{"arch": "vit", "model": "multi-label image tagger", "dataset": "dead-leaves pictures: piles of overlapping shapes", "train_examples": 145000, "image_size": 32, "crop_scale_min": 0.8, "horizontal_flip": true, "translate": 0.12, "rotation_deg": 10, "color_jitter": 0.2, "norm": "layernorm", "norm_position": "pre", "activation": "relu", "mlp_ratio": 3, "head_dim": 48, "fused_qkv": true, "bias": "all", "qk_norm": false, "layer_scale_init": 0.1, "parallel_block": false, "inner_norm": false, "patch_size": [4, 4], "conv_stem": false, "layers": 12, "width": 384, "positions": "sincos", "pooling": "class_token", "num_labels": 33, "init": "torch_default", "residual_init": "none", "optimizer": "muon", "muon_scale": "original", "lr": 0.015, "momentum": 0.9, "nesterov": true, "orthogonalizer": "newton_schulz_5", "adamw_lr_other_params": 0.0029, "grad_clip": 0.5, "cautious_weight_decay": true, "steps": 10700, "batch_size": 64, "epochs": 4.7, "lr_schedule": "linear", "final_lr_fraction": 0.01, "warmup_steps": 210, "weight_decay": 0.02, "adamw_weight_decay_other_params": 0}
Rows from block 2 of a small multi-label image tagger, named by matrix and row number. Rows with one number belong to one neuron. Each number is 500 + 25 x the weight over its row's rms, rounded and kept within 0 to 999. All counts start at 0. Numbers have three digits each.
Before each neuron's rows are labels from the 100 images, of 14976, where the neuron reaches its highest value: "top examples" is what is common among them. Only what is clearly more common there than usual is listed. The data: dead-leaves pictures: piles of overlapping shapes. In brackets: how many of the 100.
# fc1: MLP up (model.blocks.2.mlp.fc1.weight, 1152x384), inputs 0-95
# fc2: MLP down (model.blocks.2.mlp.fc2.weight, 384x1152, transposed), outputs 0-95

top examples: grey (83)
fc1.639:469449501471483501492493519489453550489514493542509482482470472551470478489504510489539526484494513489525545473573491500490492528486497488487505509499484510500491474570513484525518489517497447520465464501529510488497526490490502503534475520451501540505534490494501511473509479492506507506
fc2.639:522488552516494476555486520503581525584480485507505502542483505513532490448449538506537466491524495474471526455476510524493490485484484484510520506522490500501475514446503462521492512459488506485522505505500525434498478471469528488517482519503499460503511486518481513455480481479497492510

top examples: large pieces (60); pastel (36)
fc1.5:512485503465513539489482536475442454500480463472478510500508502491471503443510468483443481499508511521476486502489471477480518524501509508507532518510506547489483531496471500511508544505532490522493483454510512458520519514505478479490500486529467483484512470496517513491533454464478499525
fc2.5:456518496530480480541510531488525518511509516535538555477477505505525491499431536487520523485491472509536515483485524492494472503499492523516496522504476508499521500541531502522484501467474520490490485490505479507480492561533565524524454481562520482489517493455473502527537505501502524486

top examples: large pieces (76); grey (67)
fc1.208:506528521455533515466467478474487501514515486533505457485490507476522482545503482469499512467501464474513518529525499529524532480477476519485465520537501503460472540507497546467498472500460478521499488484454472479535464566518484502488532512490493516495504453508540499461502507486510533500
fc2.208:510482470493529500504509480516509493557474489456493536501512519482477495474507482475511506546500523486446499482473486520488461506496460483496497539529509479461552516434463494514539499538506503552496508474543508466484480486512512501508556508534495479503493512474478497513449518495533516479

top examples: mixed sizes (60)
fc1.668:513459492511498509490498462429491500495554534466475515469519509550489494482451513509479509483516522508495515519514512497498513511541496525461505500513533555506505526497497517529481499469539518525475489490490500464497477452437481488504496540493512487480499517487507478536491512467518479471
fc2.668:453484517487525496491505556493531496491488492495506514454486496515529497502506475507472508492543525504470500500463481504526516519474524470515471520496455531479510481507509516469548516545505525531462512570497471555517548519523513571508522506479557476540493489485495517519456485523494523490

top examples: textured (71); vivid (45); cool (43)
fc1.654:509460495485527478491500486503505532467511546518536497541504506529471536493497456478523431505471446472476496540545463541544506495534509516500460474472498496512508495520482475522502498508520484504474467499480535487447444482488502477521524524473483530490513482573477501481502490508520487538
fc2.654:509480528516516518494509484487458519480520468466486511444463493488497495490516466569482502519532518544509479502490519473489521525513508542501485491516446539504504503520481506487529548488521461517510468501470492481527546503537524473493494478524542511509561520503499497502523504476535520485

top examples: vivid (93)
fc1.615:512502489483487480496504489497539503488475492473482474532498510499503473523508508493539512489537505535488456512489539485506487486503478516523508539521477487515524513492514507451504498477472534505499456476466505469492552510519462474537545482538508526492484477494496485461471548485510495466
fc2.615:493496512532552520535505460549504520474510564498504504448489480485497463523487482513503498479490515503462515522465530522490446471449501500485511519442491524469533501521480481503523474547521486484501518550520502495477516502490504513461492506509516505514524517468544467504471513503483512532

top examples: grey (65)
fc1.337:506489498488528509528480533479485511498534482505529530538524507517482486528511528506460549509514470513526472534519516475494498491530489485527471466508454484454546482509543457488477486486502506508495561510496515471468451495441502497505463490482508471489530532504474483486487474490436501497
fc2.337:497533517528497429547513495484466490477437478495539487460553506457508462553468505484480483515495487476496479533505492515503497509487469477489497477521566488485507515511525537498514480489550518529518513525503452491508488480456473506482508517545518519446448460509512500534481504513535495544

top examples: large pieces (64)
fc1.635:499456499547537521513511500539489471474549526522515490508466523488449497431474535459504491522495535499484488487463527485547473492523528482548532489461496501495525550513504524500484489490498509489502479534518496469546521482506481496482468519513485454532537543476512469487467538444538490489
fc2.635:467475501498535503480506524503519520553519507486471478479528485470505518517504475508479473506489455494497538467511524503491512511527492480492531492516486558527487508444500474519485501498468519523537438507514509545473507512486509502486518504476484520504505450519490509466493490488515537503

top examples: large pieces (74); pastel (38)
fc1.634:512487518497510534512544505513483513474473515483500459510483498506487474522462502499521495508547485485471501503509470446520491489492505465501496544464503504502468515540484496498520479500494511477494502526497515455476470477486489543461425502497538462505527515503484512511480476472534490462
fc2.634:490505454526466481476491482539486487518538481504470496487542490474514495519489486434494500500500470578501503503493504494532507486500510526509491484569484512461479478454523481458519517534571501458465535492501554501491466515504500457562533509489509518523529509509531507446452509499456498502

top examples: shaded (79); vivid (73)
fc1.264:485487483415518523512519528527491522464495500489496529463553509442483506522483498524485510460477493494520536487519456515481466542470547508503492473468461507476512492498506477482473541509470516488548485504547520495481535504518491485510529544467524471539499474487451505500512478485501484504
fc2.264:524525484495488488487489554465500475516501497492507516525458472553513500481518529480521491498509561521459544487493518529482519509481458493483501506495507497557500513525497512563500500469478491509445493509498511452476480516497518500478499465509536494472510509561519502499483518512529533506

top examples: vivid (53)
fc1.442:475513472470523512437532496534486477519507481517479494510537489516481493571531467491517505491543531485477481488460544443524529494506498447525493488472477548490496499471505492515493465459484482518512515488511460545526527519490483520517447518483515484529509454525501502489481572512502492475
fc2.442:477420530475490485506491473482478481483524495459512541486468497460502482507479489500544507480502507551493521533510478505521515527498512520488502488489472484495459536485485503518484480476505489526541497470511521453508536470509484506528502468497455516476490457498488485504532493465487472449

top examples: grey (68)
fc1.494:465564491497487497489499468558531533504476484491544468500507503494468496516494518490509505483582492526507534557486492499441469497512483500528536513483488551467522520480456497487484513474526527518534469445541457497515484523515494547490532526461518526497499489449536500484490539516497517504
fc2.494:469489509500480483503493513473452458477521525540460535511502508494487486456500453481447499500503539486507477497532512503479515474510475463520503475526506495526531527525541485510516474503479503480483539463476527506454471493508549495505467480475496470508472498548508503478532501545503502471

top examples: pastel (36); vivid (35)
fc1.21:515528444483524513474474494479514525521523510510490511536469517522488484517457546455550481472517494490498511505519533550514502502514536456486475483497490460521495524502532492485463472512580504450502484510505521462480507492465522473563463512503483526475495495508496487509496479492533479526
fc2.21:523542544520466516509521500478515498540498510536507503499519503501540523534493497559509464465518488540493527519498465507521507493474444507475496513517539455475504467494533507459517510472466499515495503444467502474507527506513545455509490551489550489507512501542488503470517522505475492469

top examples: vivid (54)
fc1.514:503518522489495488464534476513470495476497542510554505489468518479506545467495490561431499538516521537473520475516469455480517468424468477456487500452508556529515469466472477519461503519468524544488524475461483509530532496497509505493519492514480500500466514477497476526558496507492485503
fc2.514:479496475491498536454456553524480480500486515508515536467548471478461459524537520480521529472519536501577518512465479446490501466501498480494500477502496510494480523516467496459518506523534492471470498497493536536566499507506501502498499474515506531536513488514481503476457523493481520496

top examples: vivid (97)
fc1.144:475500509550470496504499525456496512495555485496478500504498495490517501518517506522514500542484531478494525468495491509479527512468536523488505485523515535511464521539513478507544508468506492486478507484472514505483506471504528454465431451532506501501497492509481483484458515485470539515
fc2.144:515510469475457517468510533521547540495534499494504456466520503503537531456527516503495494473504500498528467477530498468506492520464477497489504484474455512471516503512504503444472472532497508514504479480491473491530487514466534465548480477455522521480438477481507494494544524514496437527

top examples: large pieces (73)
fc1.105:487548453503554493435488503491528505513509471481462464509483533484514564511481500533528505479521498496517500474489485507520512502542488492491492451514507518476487510521509514507490476457523527487518518493495482501505555509481511494534484530495498455553521504498461504486456476513480443484
fc2.105:520525553525475495495529483508528504518469486533512491463465549533486469493491521494514508502503444509487517513535492472504458511505503486503512461534492488547515461534488443501498496519492495550518487480499497547515478481524525529476503479490490451516490508481489503485486494504480515500

top examples: cool (39); grey (34)
fc1.167:453494537489480517502502500527500513522492512482522493522495505517548530485492503474469488456529477564489525490480529455475505499519492491490502501513524535448523520539506464493516530529513481525429521497456506456471516507492537532507518498480477460490471502496518450544474490555480520489
fc2.167:504512496488520450435480511496566470534495489503477501469511488509482482439509500560517503494509509520569506501469394519498472484478460488505452553518548536495509491490522514520498482532515484470487476474498517517472507523522515512518477512484528494537496534545517489466520466524486497550

top examples: vivid (93)
fc1.231:509499520509513472448552463492473493521510542487489477496513465528537508502509552486471553529532487488489474498545507477477521481553521489450479488470551487474493501509503517473549484496525477497490494483474483495507475499477507517503497503478494479493485483514495450523538550516445492425
fc2.231:489473507496459424504487455512530484513506460499494491490451525506510502497466532491452447499500450458574520509481445494491544509513471472517528523489435498532476512494458501512486522508500511457476489501505516541529493503486508485531497468477511496539486478513473491478499493485497562469

top examples: vivid (43); warm (38)
fc1.301:537472538501511501500583531501514499490496452495505474472506551463506477516499491524515510514482507516547479467478512520450518474475519506503494504555506496478466488471475519452501502498502509497519508491473516485508514502496532511496512487492501522493490452480576492439448491507484517498
fc2.301:505494489481459489473485505475484476464511500508488542525545498481487503534508491465486521502477511511474544514500501497476483500480463513493520529462530495475505493478483559494532522477466453490533499501482510431544566493485496436482515490497472478487505546429469534455513505515482499558

top examples: vivid (66)
fc1.675:491502496527491467507502521516482504491492478524498496526467492492528515462503530513535487583527495478520526456443488546453518480457578515484500510485523532510486516519551550473501524480478493513516438494513505477519525489471539451497473522492522490489486487506514486481405516471484492546
fc2.675:501447537503484518514520489488477523483521475493476475533507525507453480492494514471512497485553502517491498539521515475498500520464501499523477473511491514474513478480473528514464490498552509503496526526468494515526480513484538513481487566501482506478505450530517495532493494513519478499

top examples: cool (34)
fc1.36:487507516495509554487533539479493486513489471508534510547484507520453505537546459515546524477526533512474530469505472496484478494497491520516490508480491504490498526526483493470506477446457496461508494456486518486494497488514482565500524484514454546527524486458494514481483492495483526499
fc2.36:479542477484519481489496508515481446517489522492483470526488532509496490474502531498504499499496529507514472475477488487497497483532531560473523493529514474497473447477505482500521516494534498513524503515538466479537476497565546506477493483518507455540471492503485509519494498488495489498

top examples: large pieces (62); vivid (59)
fc1.87:496516465527496538467534497523536452500516484528449476518495484486484501481467506546527497493494514469506516503501470504493503502499535476522519529472469513497506514443491495516535498499484450504532507491459495459510471511502517502471531513533516507501533470517509470516484510459543505515
fc2.87:494519465494517516483469473492480492471519488505477496476468549543497467481543514510533531491505497513486520513509573514500529518521511521496517503492461464453456490497465524511520523496485504535502508507471542522519450484489427518497457442478525504489527500494502527519474517499532511508

top examples: shaded (88)
fc1.501:482494487430497465472522513509536510500496511487455484475459493502499496470522435509507449534478527488485494505502509501510467506531458532506497532517514496480488568495470485501442485483479498484458492472502501494552480476509497506542527501473525519510484513546506564534497523524499498505
fc2.501:500496497532475523526465488483507504477488526468484503482507545517492461515488478503484513506483484539500468458431475460497537519476519481494488468506506496486511504515524470485480516509489505547470509475540512497504478532529520517476476501529494484528525496501535516505529499507549505531

top examples: grey (88)
fc1.357:505488516495482537470522540511470499487483477493539487529522441535482537502492515472521493422490517491481528504517495509457492480550495488478528503499527477494468525555514484556458472483503505502472499510556456460491490534485522497477533480505519483507526508494504512497516460515477516507
fc2.357:500505470507445504448497490445550433454499510502473527476506502553535494503514509505509465503492532498508485495499462505480504496542514513503525487552543510503504493487481499537501548567484529502517506478500495535502465467488481490495506506483485513503515500503521509504480503512472502523

top examples: shaded (87)
fc1.117:508487569524468496525460521515540480522543485501463499494502528457480533537495543509491495515466465520522523431448486493485526515513550488494485487505485557492502508529539520510452473512496463527521538534512481484459472483512501529477517498516537499515493461509486531492469514483517557486
fc2.117:471512533499514498554529479546477487460478504512488539495473483533509516469493462481510506526491509478487517542485491458496505523504508489493445525526524504496517544457507493494511583456492521532474517503512507473502488502470513472517491471455520483504501533497559520491511479609480468450

top examples: pastel (40)
fc1.674:507472545517522497435470518556454474510508498464504470539508523482510497466513468505511476457526545546563480548541514542501537484507514498485472541515542524476501527505539479508534508474515524480429547459469489519552457462543468482535450524517477504534489519520479532521507511546495538491
fc2.674:491523474459536539533497515487479499490517452533495504478506490490500480515486504489474493526479496493476543528482473483460458480508544489495541505503514451489520508492495496517486491513514482520462544485560515497433521509534532505525543506466500484514511458557487502484475509452548449508

top examples: shaded (89); grey (44)
fc1.6:501504516460535503502512499490475483515491455474491496502490475526483496511495514517468515498517546509522522447539463476527503486480486499470473517524482472555507495512473518496496491482508496473486508486499501496512510505499507502544492482531548519525509487517525459533499538488533509510
fc2.6:508526512470497483547486495502536505507511537534523519539515530507490497511468524489539483502483469467550502496515519474496514504484528522476507450519515488448511510564487459498524508439480505500529508521495471511492502488457529506517533542498474514489464532497530515458495504500512471504

top examples: textured (84)
fc1.41:480513528508451527489491512490579498471501508468485513501492508508510501466516461467500498519502518462515491497466480519470465473450492496471501508502508467492531510468483496479479519498458536455497516472481483510504554475496483545502495450507491467482470490476487495488523518512511506511
fc2.41:483493415485517485489477542508463461524496450507503497510474496462500492474477518562506511502495475496519495497508486506488524502505483506489470520492457497522455423523492506522528491465510505517526503541534446475505513506507528473482472500503527471527482465495525494511497494489498457498

top examples: vivid (42)
fc1.724:470467550508459527482465516497537526470517513496489451504505492481502508556509508479500530496507442481506462516484520466505531484523467510460473511483489499509545472539518481512477492484528510543542480497536540503549481482477496524482497492479479507489506502453489536501461497499539544564
fc2.724:536508454483547538524511478533484488510452497506517516472481492488472528471523492489506435487498503539459526459481499512492504517478517456511535499491464485500509483470464476488494545486505486511506496529487445487515507474524485511511471468471552503498474500525448494515554496506501475505

top examples: cool (33)
fc1.722:462473512508481480497488513515524496525473557478533527538512483490458505508504557464526415525534527503460502514456443488504506531457540506484507503512522568499508531518511495458533502472484491499474474500509527481543501520480483494458503480540482493501460526480476557522518480514534484520
fc2.722:448495506463523539525466512508566507555507533534521540494445556502477490503467499474499527509519496504501504492506521515490483497496570516471531489511514508494507444476474491484456503467454530500491476491530537557481499499517499509518498527486494500541528474494531522494492490518483519516

top examples: vivid (65)
fc1.158:515466490495517497514510532520509487488496516525542491480476544545534551508527492486526484487479496530471512494456508488541499491473483491496576502510453519484505494502528534468483529507511551484485501453502523494506506545549519535528552486495519481496473462479510496487514489486496496509
fc2.158:530499497503471467487473497456485498470532507484507511524523474508494502500486487517515504512474514495508493484499510474491503505500513514510500474486507523506532514455457508539539483476518490485493479510551450523510529516443489492446483493505482491492467523482495486562494475477531458517

top examples: textured (84); large pieces (62); grey (33)
fc1.453:542508480474475523484526470521518534529473470468467506538467465478506517500463486509506479526497456480521465489474519447494487521519523510474557515500476527522462496480513542509453518555481526499514481517489501457484520545538512505488539488509497429540497491477510496492538495522529495505
fc2.453:526477519534480496484438554564455459499508510538501509500493521471492472521493519441473513514493522564500522478505480501504505479482473508492474479556476515497503515498478479487472507495535477519469500560543497506526490523544460534517456502509483506491529486479512484506498482509464538520

top examples: large pieces (60); vivid (38)
fc1.431:490520502467478466505508513458531516540490428508534498507521520539538491487541500496507500457484516479487495505534519497507525459484463499540482481497499507504518521521522501497483529534511535516515479531506508522500514484515500481506500520516494492500493493472513533472524485479507499467
fc2.431:506484515509519527450511488510482507479523545517489441502513484485512505506512501461437424509534508465527497521499544441487465521532532501478504512492480501527529520551518504477521453438530467474486513502490480467519469473474481459466558490530503523519482521487527503490503500467504489486

top examples: grey (77)
fc1.704:501476481490513486499515464496485488538506495495479482502461528531510515509514486528486495488489517513576519466492539493555514433479563509473522512493504531509488509498579483531521507535507483534448512489495478485517505490504524491502537469498508486506503515523472485505490484507499513475
fc2.704:541452513438512477509472489493510500504505459502468473463458471510500488519493482466487456485500520487448498501491489477505511491489482517528512446533484468489500503483466518538488524502518485452527470501523518485503542509505449495492527538494439511514512505446460479542487489493526485528

top examples: large pieces (60); vivid (39)
fc1.133:493514504552520495481472471495508499491527476482469512510499463447472503474478550528496502510556458521529513532478528523526527483533491500486502542542525539495527505488495546485490446455531498510488448456509499533519504459527473504478500543518492517494470492495531495504484520513498512540
fc2.133:516547480487546494508514496516489482492482523495499546469503520479523522513536535485499470502514534510457510508489501498494518496467485551509515532488459517471523470524512496499470514545480508483487470511485486468518483528488532486520519467469517502555495473494510480462489495477495522520

top examples: textured (73)
fc1.182:474502482463514518525522536513502506530533492501497514460519473477505476514474516484495471477488511485495509511503523484473503487527494473482489515481534434488497468520490465485485482489525490494520513489491549491481495514472480529475516526503507512513464502490483475489479466524441506552
fc2.182:478512513498494483516450537499484487476482503482497490490463569457468510454522498523477486487495514459477523495510520478505525473464506454482534484542466492514527507536491480537520550476483500493484498512503458500486492455547508472538524465497443518531459515518530488519471499486492518506

top examples: grey (69)
fc1.652:507511519538514512499509532486517480459524501514468504484450503482533456537485469524498489516546477473514534508492482524480492506529497508491512493531493459488543514491457517518525520463516425515540520494557512481479548465493497507509480496530515490506520530533509511524529513466481503533
fc2.652:494525461473544494526490471485491486485506526486490537501523516564515529495518534529517495521483523500487498517488481526517485481497472512497517502461469486521455454514454476480492485519471483492470492506510501475492484529482515535476541527454525511479505500484505504477492504506541474532

top examples: shaded (83); pastel (36); grey (34)
fc1.130:505466497483516541507492494462526502505446491494499491497532510518512494528496517495455508517518542518527539451487467483475478531532461474525428510511513485496507504519490521541531467508476494454479535496466542508472495502489492509498502470518538511489502473456513519474482503549449481520
fc2.130:515508487467463498500556469473485534437519492481496462479488495541540531511530482548504480518506510512483508516480510470528509543508516528486521509504511536518499492504462534507488510503508511454526537515522471498526489511486573533509470516493471486455556516464492496521520483494501489505

top examples: grey (75)
fc1.262:458515482464520553533498511458504461515493537525473527508469477537451477446487474500491526519482521513525534491546500491524480519499512507528474517479528507487470511479502507486529515502502459474496491510531533502489513544534508520512484510487502500454517468515515546503485527473507475453
fc2.262:467528440495533554514460440512525426509488525434533509476513521541489473496563490497496489501499498551454473533468490533532511506518485482506548488480477467522474531528475473432460538530502527568502505482511479494520462477495486507472529508506447478513534504465513499485496506494493537529

top examples: cool (34)
fc1.138:483535443505530552493517490543486554464546526494525492500515538482570523478544474455483508543491474517509468504483496527467455522545523509483525478516533482509460510501529546499475527520474466503473448489501503502522490508505514460454504535494492464505477495474528486514520480509468475468
fc2.138:488488514482488522508516500522492485484529502489510470481567523496486543510499553501478490502482505491516548495520508527493503482541518491520479516491471513489488489496441478528479543461437503525458480484511492478535487481490482491514502487455474528491504486497497511497571491511510474425

top examples: vivid (92)
fc1.711:513539459504511496465452497476500479455548496471499490467512483504490540464475497515515521523529480503562508500493541482528515476444480531515519534474526523539526486531523529489490466492499511495480528468537525511495533504518556500506490461452478507527473478537485546477550489515533505502
fc2.711:492488508512532461492506513516540581460496568464491496507473514474498514490479504487519513501497521499466497521496482491482453487512483455493465532541459475529523508518490520525488456476495499494525497508460510532486519511494502468540487556523483472520436516512493495502434499474573493510

top examples: shaded (85); grey (38)
fc1.110:460504466513479501515523477539490499510529502509482496486480436492572536550503471496511516525511478492541512510552442503513526528566499512476507458518495496523470530479496515453497500456508514486512492507488472473529498522476477513485496505467510499492523497504495539516488513494482505511
fc2.110:473549486527505493489478470474536462517489505431549534532488472502516504482480524483509532506494483471549477470484556476508452470469513501538523445496528495491550503506495481506476499520520493499432496474480507516531495489568514491490508522484510504516488485519509498525482479507491512476

top examples: shaded (79); grey (60)
fc1.13:496479484488505555522489476499540487518501462514482499503489510532493504519519481456500482494465533471518509486519533511483517518510551477486491496552470514459499482479536539481531517482513515509545482548471513521494515468496518511486530507521451487559458467465538533483498527516515461509
fc2.13:506534530498499507455534513500493497497523501507511505526532505509492504489462502530506508530520484498552496527499481504505527500536480491513517526472491528506489512509489471466479468513534515525450562519533529455521478508479514555510511533483505526469510484461443527531473465522477556475

top examples: textured (72); cool (33)
fc1.446:495542528503503488490515472508504496484490470470494482493478488439510470529500519542517516480487513528529525492505502528497510465551458478525470488512479482476461523510485516501522497476491502478480553487445526498503484432468518438466511475471481495501496506471506468469530510540498522518
fc2.446:419492443504461512499486518507480483517517490509499532496512495569485530498448498497512504488511532495483546508458497479488504519529521496510495503512516493517499474487461505487478493531520484502488469516414494450507519493518521522510545483509480549505481496518478496517491511555473496504

top examples: shaded (87); vivid (62)
fc1.404:508447504508476505506495516490510518539499474494520482512505512516502482532533508494442487457521529467536520550500526482512563484510463495459484501509515485482508485486506461488530495521496495566511509512506513441512495498480505522543502523464493453497460492495570495485544484525496523474
fc2.404:484497504539539459519516556518490504507502472486510514518424517509480498455487484497502520509514491503488551488490512446500503504503525514495475532504492545519506468515520482524457465510459535499522503488481539518483490528504480512501502494478499499533546504503460485472487491492485454521

top examples: large pieces (78); grey (58)
fc1.17:522504498502503525482494499525518477510529474472499471495479495483510552486491487513533505526497485535484485487492498505511537475552508519476483494495516476512510491488538519475497524484442515489502502483556518491530524495470528559492549483516477490497516530484478485489481517487492496496
fc2.17:467501524515481481519460461487448503465494503507517517484518547479513500453494514512517500527537495514516510478523483486493498495544522504510505528494492505460448464460523506536493534475510507487535480500516483500494522517536466501489459454529550465505486449523496542524465505482483479550

top examples: cool (53)
fc1.519:516448513460532493490516478479504494504510473527526477474486509528512519490468510481510507530530504507476500497500494496486503500473507494506527486517490503483547522535501455514463498527468497524521521536509546485473541522544520493535450502524534529531520507531485510505466537469480507493
fc2.519:477535487445488547481496512478501518481494530541500450489543506516523537559486445515470485506485517523467471525495510522519493472550498500496485489499455521509481471493475477496486524533507515493523503554504486515530533462454516496501499492497444478527482466469512490479519473520460443493

top examples: shaded (79); grey (54)
fc1.747:540524488504458518499521515514491535489485521457542495476521493516492507476484495464512466445507506535492481479525483540565516494468499493458509511515500507472526515561535510511461521501493486489518454496487513479498510520471440468483492467485536501524507516510551527483469521494507481479
fc2.747:521472485510486501511480516470468463473521507488514452493504512548504494512527481490537499487502534538512481506462453525499469501488562488499512517484522524514511507509462493503526472516507511509494491529488532545503517521512529501469502517543520528484501524459500503501450517499525474476

top examples: textured (85); grey (52)
fc1.716:446478484465545488520497520480503477475446509441513530471500492540489511492469472510500481490491502474502533471482545504498492493517465512509475490507493444469510520461513532505451510504489504460557528462511480503504486494514537484485511519491501469494507538496490520513492472490515523480
fc2.716:466512482479485521472531510538502518487505505503508484500502491465496461497481508526495507508496504512466481452517474467485492482512499529498504523460481512484485490524499487540471528527504492524513548508489526480527532506482523516478496507494483482464497461478514511541541486501486503474

top examples: grey (68)
fc1.139:502452500485526456536517462489454508497522482493521480488537502507502484502514526480548501531482510472529554487502495490527516498484500506475477508511470500547515496459510478488524482504508485482509549495504513455473508515469477504483453466513558512526511531471507465443486496500534543540
fc2.139:502538537482507514482512531508547476485529530560477500511440503472522506473490437457471414494516498522532515536529490495484474495458440511487481484512512496500481472483514477500492501503453507479519478465520527507499490521479502512518491549470484491466536527455514513510464510481502498511

top examples: cool (34)
fc1.484:509468447514541497486494496549520510524500494541476502511552500529518480538509516472467521524483508483477483499488491494510506481464540483513476520551515478491503467476492562497487528517527475496473515490490513537512481499496463482529472494531527491471529507488488538486515512493521481487
fc2.484:481509517510469502479490478538562474529471476470512492529483531490511488471498493528523504484496519504530472527492506547491496483516460495508504423507524497481512492515451481488508496527472533511505497485495484523488493515465529469510483494468448462503477542508520502502485494498515516544

top examples: shaded (76); grey (43)
fc1.403:463507503502511479517469497473483447501482490515554491535432465551460479467495535524517529521519475503541527529485512499513526483456509498509519490531519505474482500477476502507515465507518504489479562491511512493468488526483488523496508508475528482534512472493474474533500511514515490482
fc2.403:503529450501509480515527517548518511524487490430509514484501543535528490488497501507457480490486513511468494479508492510508475503496502458500490518487486538521525499485553528487507528455512475517495511477515561505507505468500474495492501561484489530537497489523503498481545512487496508495

top examples: vivid (95)
fc1.549:529525487502497495483520498536511482490505506520488501510547480484527538453504494509560514474487499502479489543527474531500540539490481507501532496449474464493481501481491513552483489480522531494466544504447488474500507499507516475553461532524504505554509501479473496462508518526534523441
fc2.549:517482477460507510444534499522505533475488505479528534452502520501465476472506545457482525496536503488541522492485524492523465529513538515481420527532510526512522445468508535468489504487501515490541496469542531506499500539487498484519480489463502469517476496470494511517487473470537486482

top examples: textured (66)
fc1.20:519486494492498545467482487480504538494530468513503538419511517496544536488519550495476493470519472477503470460445506523515481509475485507511501502517498503475495492535489545467492455510476526480497543488475491480442470516466471512489492499528480538528508531525499483529539488529498538480
fc2.20:487511518519493478527477476463513494517495494507500491538518498495514531504526502459506491514489473503467459527565474547511488501515474493495537500508502468543502504533523460473525486493504494534515478514529555497523526507521498498538508490439524454456466494478494494532493514522434533526

top examples: large pieces (61); vivid (34); grey (34)
fc1.341:494492506486505496509479524483486473478490487467509472530535503520488501491497463529485480522503479476505494487503454516504473512479476509499489460503505545528466487469521509517521490511525472491540536492509551468427512551511505492484486521486489520505531492518516490528501499523517537486
fc2.341:481505488547500505472502483485517538494502535514475494519526484505492444507494512490489507512553522478475505487530487510492483502504468510491483514499493482483457492528486505506493487494509483504467524514532507485527502481498483539488542498516567472485508479476542488519512482469472496472

top examples: cool (53)
fc1.713:467519505517505470473506481499519527509477518473494499497545477458515479485496493519506500509498538516504491521515477475492523483543477526550535527516493496507478503493484511519486539514536492523479529524459526495502477529504507511533506510516501502469527443470516507500500503479501494474
fc2.713:526501511514492497489487502500498497496508460481567505521490546495484493488443534551484510505486472537476486536501519476473492464477489504514484519488476495504517481500537485503539511531489529512525508476511483504511474484512500540488498504509485469521525513485488470494459512523454566465